Rows from block 3 of the text encoder of a small contrastive audio-text model, named by matrix and row number. Rows with one number belong to one neuron. Each number is 128 + 32 x the weight over its row's rms, rounded and kept within 0 to 255. All counts start at 0. Numbers have three digits each.
After each neuron's rows are labels from the 100 texts, of 14848, where the neuron reaches its highest value: "tokens" is the input token at the peak. Only what is clearly more common there than usual is listed. The data: single English nouns, adjectives and verbs, spoken by a formant synthesiser in many voices. In brackets: how many of the 100, against the usual share in percent.
# fc1: MLP up (text_encoder.blocks.3.mlp.fc1.weight, 576x192), inputs 96-191
# fc2: MLP down (text_encoder.blocks.3.mlp.fc2.weight, 192x576, transposed), outputs 96-191

fc1.304:144102132098162114125128100082110106152085149111088148108156089126162068111143141113140165141140099138142160097148102165121064172071128093197141117150137152162131157122156122059147171134167103109143109115100144155153169125167119122114124084173090121125049168075118144105145142124141217139
fc2.304:139126115131184181096090099127095050126088153069121132174140100083178095109131092149112208114099091136135169112144121139094115161132079100175115098211109160178094138179166115099097115103136082138169147081056113150170135119187093140153198110172128072153102101098149170136137119125115181127
tokens: "big" (100 vs 0.3)

fc1.175:141125136075159143126149087077099149140085158130097153131152132149134069154109159096126169133163112146176148085133088128112078177085138104179142122149153146197097173115169092118123168106130136093125133153140119153134143139149120123118138154155133113114059147129122191068071149123095183123
fc2.175:145137121126131161109119090111123117124045152076132118138106170080167104123081159143094177108123112198144146106113128086074066127138102097110107112153155192174110166148126114122109179058139102118106165125126120173119139127179106114152190124222152095191118111126122181128114114132117167138
tokens: "big" (100 vs 0.3)

fc1.397:168081155118142136112070123140122101138116093121135109183120116098207082102096098195109119085099121087116152078104147164182183146123179078142147111153060146113147153189144142159090062148172117132152136090081154125132138088125176091187089090136122100053134090099050113138114151085163119137
fc2.397:168135132149099096185100134115136193113174106166100136103199147122099166151102158158104149146113136097064101096144118137095161149151133165116066128155179136125159181108077163136162155166145117192113084122143155083116187154115090119088143178104158159160127091156098081202157125118069115213
tokens: "orange" (100 vs 0.3)

fc1.321:136089129105181093103114145135090166038152109138126138106133092158110152081195092109055106068132114083122152101156100113141168142176213130123128166111111113087180152131173142069137092137153089147163120125113127111080137138118157132153075117104148142038120124110112170114092101087138128093
fc2.321:197104132129125109116110117105126089139190141143149108126061215097133144176155115122158057166155137077062123131167138186117157090114149168104163092149116115139164131117124139142084135132075129147157089124144164092183147127122099140102070078110132174149126181093154097148161142118135106155
tokens: "orange" (100 vs 0.3)

fc1.155:147080108144167136162080073118118146117086116105106096175152123077134105128113139133105125045123144073136119109048137128206143155178175135088121070146074145161181168172110120110154111168136101134152087110152152139163148084119197150209098095098096170114149155163092118175174134070138124157
fc2.155:164126127145144100181091065111104131147112143149112080121149200064145152116109120155105087099119141088085148108134151125134107090130156184127079070137103114126168178167075174105108168166152105147128079134119140146116156146115124119163096125107113187177127132147138164185149089078142170202
tokens: "orange" (100 vs 0.3)

fc1.275:068101139083123131111153112081116153137101166100095112109123106130189111141127106155133164136136107146150130049133115118172085142160187108139192118115146119158167202105117136140108132136148138099097154119138135145119147103105143058099107112126160178080103156137123128156108137131118183136
fc2.275:144162107166188120113095089144058060139092152172139084124176132091142190085128129147101172066110112101112188142128138151097121155134094130127099101152104171133095119161113143089121139140107055164139078173143153118154148144172118125181151109076138105173081096067149192122133065086143164151
tokens: "big" (100 vs 0.3)

fc1.2:118137155087165161102107123116112158078157136116125200104120133156092121150149116112115136075131110074122163107127072089170170114164198086134116173133114145135168161158130167114167088156137113131163158076110138121088126089105156160162080114119153095047119095139059131157162112107106162133
fc2.2:124123164164102140130184150150164124152140141160103141063154112131126126121180116139155040133132160131061097216185138144128217036123098126115111167096129154131113081129138122123125131128137164139136041134160106106086114149127106158112102103123107133134116142111199140091111152187116078100
tokens: "orange" (100 vs 0.3)

fc1.546:088079148085141132159152102096133158168077122119089116115127113159144087137102120134139131132126121126143119042142117105189064151127167110131173145090152153154154190123097126121116152130172137082103143136137131137136143093108137063116091157125132170076103171146144147180118177133132162123
fc2.546:144190108158180126105094104116055085117077164178138118116158147100139174105105161112058176083110130113133196142095123124094111148154105128106086123136112197123089131140072123101134152125072057165138141191165167135139135142167107138177176123129156115166081083092152185148120068112123149181
tokens: "big" (100 vs 0.3)

fc1.477:148095137128110121161112085148130131133147139177145094133146121078147197114111127138131084095138114080110138102144160122138177119193186110099153150107114083105122147155107175114127115149160146140133048095152130125155088132111124127180084092062155175087121157141147137081144099079162117078
fc2.477:193097097146081103171092163113135103171131102176090115154154164111089123174083152130169086160122198135057104128159169108069148075119131158174092150168136124145103124150109110146188174152134171137187135075102136094149161165161063124114161161140136138192114127177083072161079116102089140147
tokens: "orange" (100 vs 0.3)

fc1.212:160075084061136132079089119129140156085168124122119172138113108136095155116125125129122087070155121087111145100140089129143197118193225113109152151149086112116159170146163142099172114175134141130172079100133134133151125112143165153195073049106127150069090135145091121108143078073128120101
fc2.212:193098139147116139162111093126113102179132130159112077126161184095131130108134115149168068141108118105067135149162183167115122082106109137144090136155089087125146109215117134083157148097162157159160027100112140113131182149128110122090098116117059134189139145107110113149147122120176142143
tokens: "orange" (100 vs 0.3)

fc1.498:087080109057133115143154095073125143123094118103108105137113115147140131129108115135143128133129137150154118062117109129175076171140191092153160122112145131163166191117108135107120138150185132100105131128126139134136135118088134056137098135095142159081128172128147131152106177116149157136
fc2.498:138174111178190127083088099137052071115119143173140127120178121105137175104125128126078171069107131101130195158099124149126135148156100130112103113144088193119112114150078159098129122144083034168141120175154161125160144135166107145179166111094136117148078076078175150153130060100138140184
tokens: "big" (100 vs 0.3)

fc1.107:151127118109164128063062110144088139084159115151122179135106128138103135159175080120130134097130125052105170130114098122175181144204164126093122127181072158145148152122168163132102059167109088162173160112123159123119138071140164145186082064094160109051124097105089134112173094103122121146
fc2.107:141097163143068132173143150153139136166136102162136093105155171102078158146124162155161087141079179125082111140176162137074203036133119160136086155121168125087130143162086102133152151132127164133121105108136085096097100183136076137133165180105133120174152103178161095156066087171074101119
tokens: "orange" (100 vs 0.3)

fc1.255:084078128096107119126149120104140128124111191093106103125144121148153134133111111113115148149130117156135117077156117099131079123176196147152197117093150109155119183087121141138110170143175147091092137121116131152137124114096096082098096126140183164087086183150169143147105137131102185109
fc2.255:145172136164171145108110099153061065158104130186169084120166140073164190075119139165109155070102131111117204148103157146097131133130091130138093109127089150102107104168078144096116139131134072164119091161141149125130111147149114122190170126082130113181097089079157171135124067104140145160
tokens: "big" (100 vs 0.3)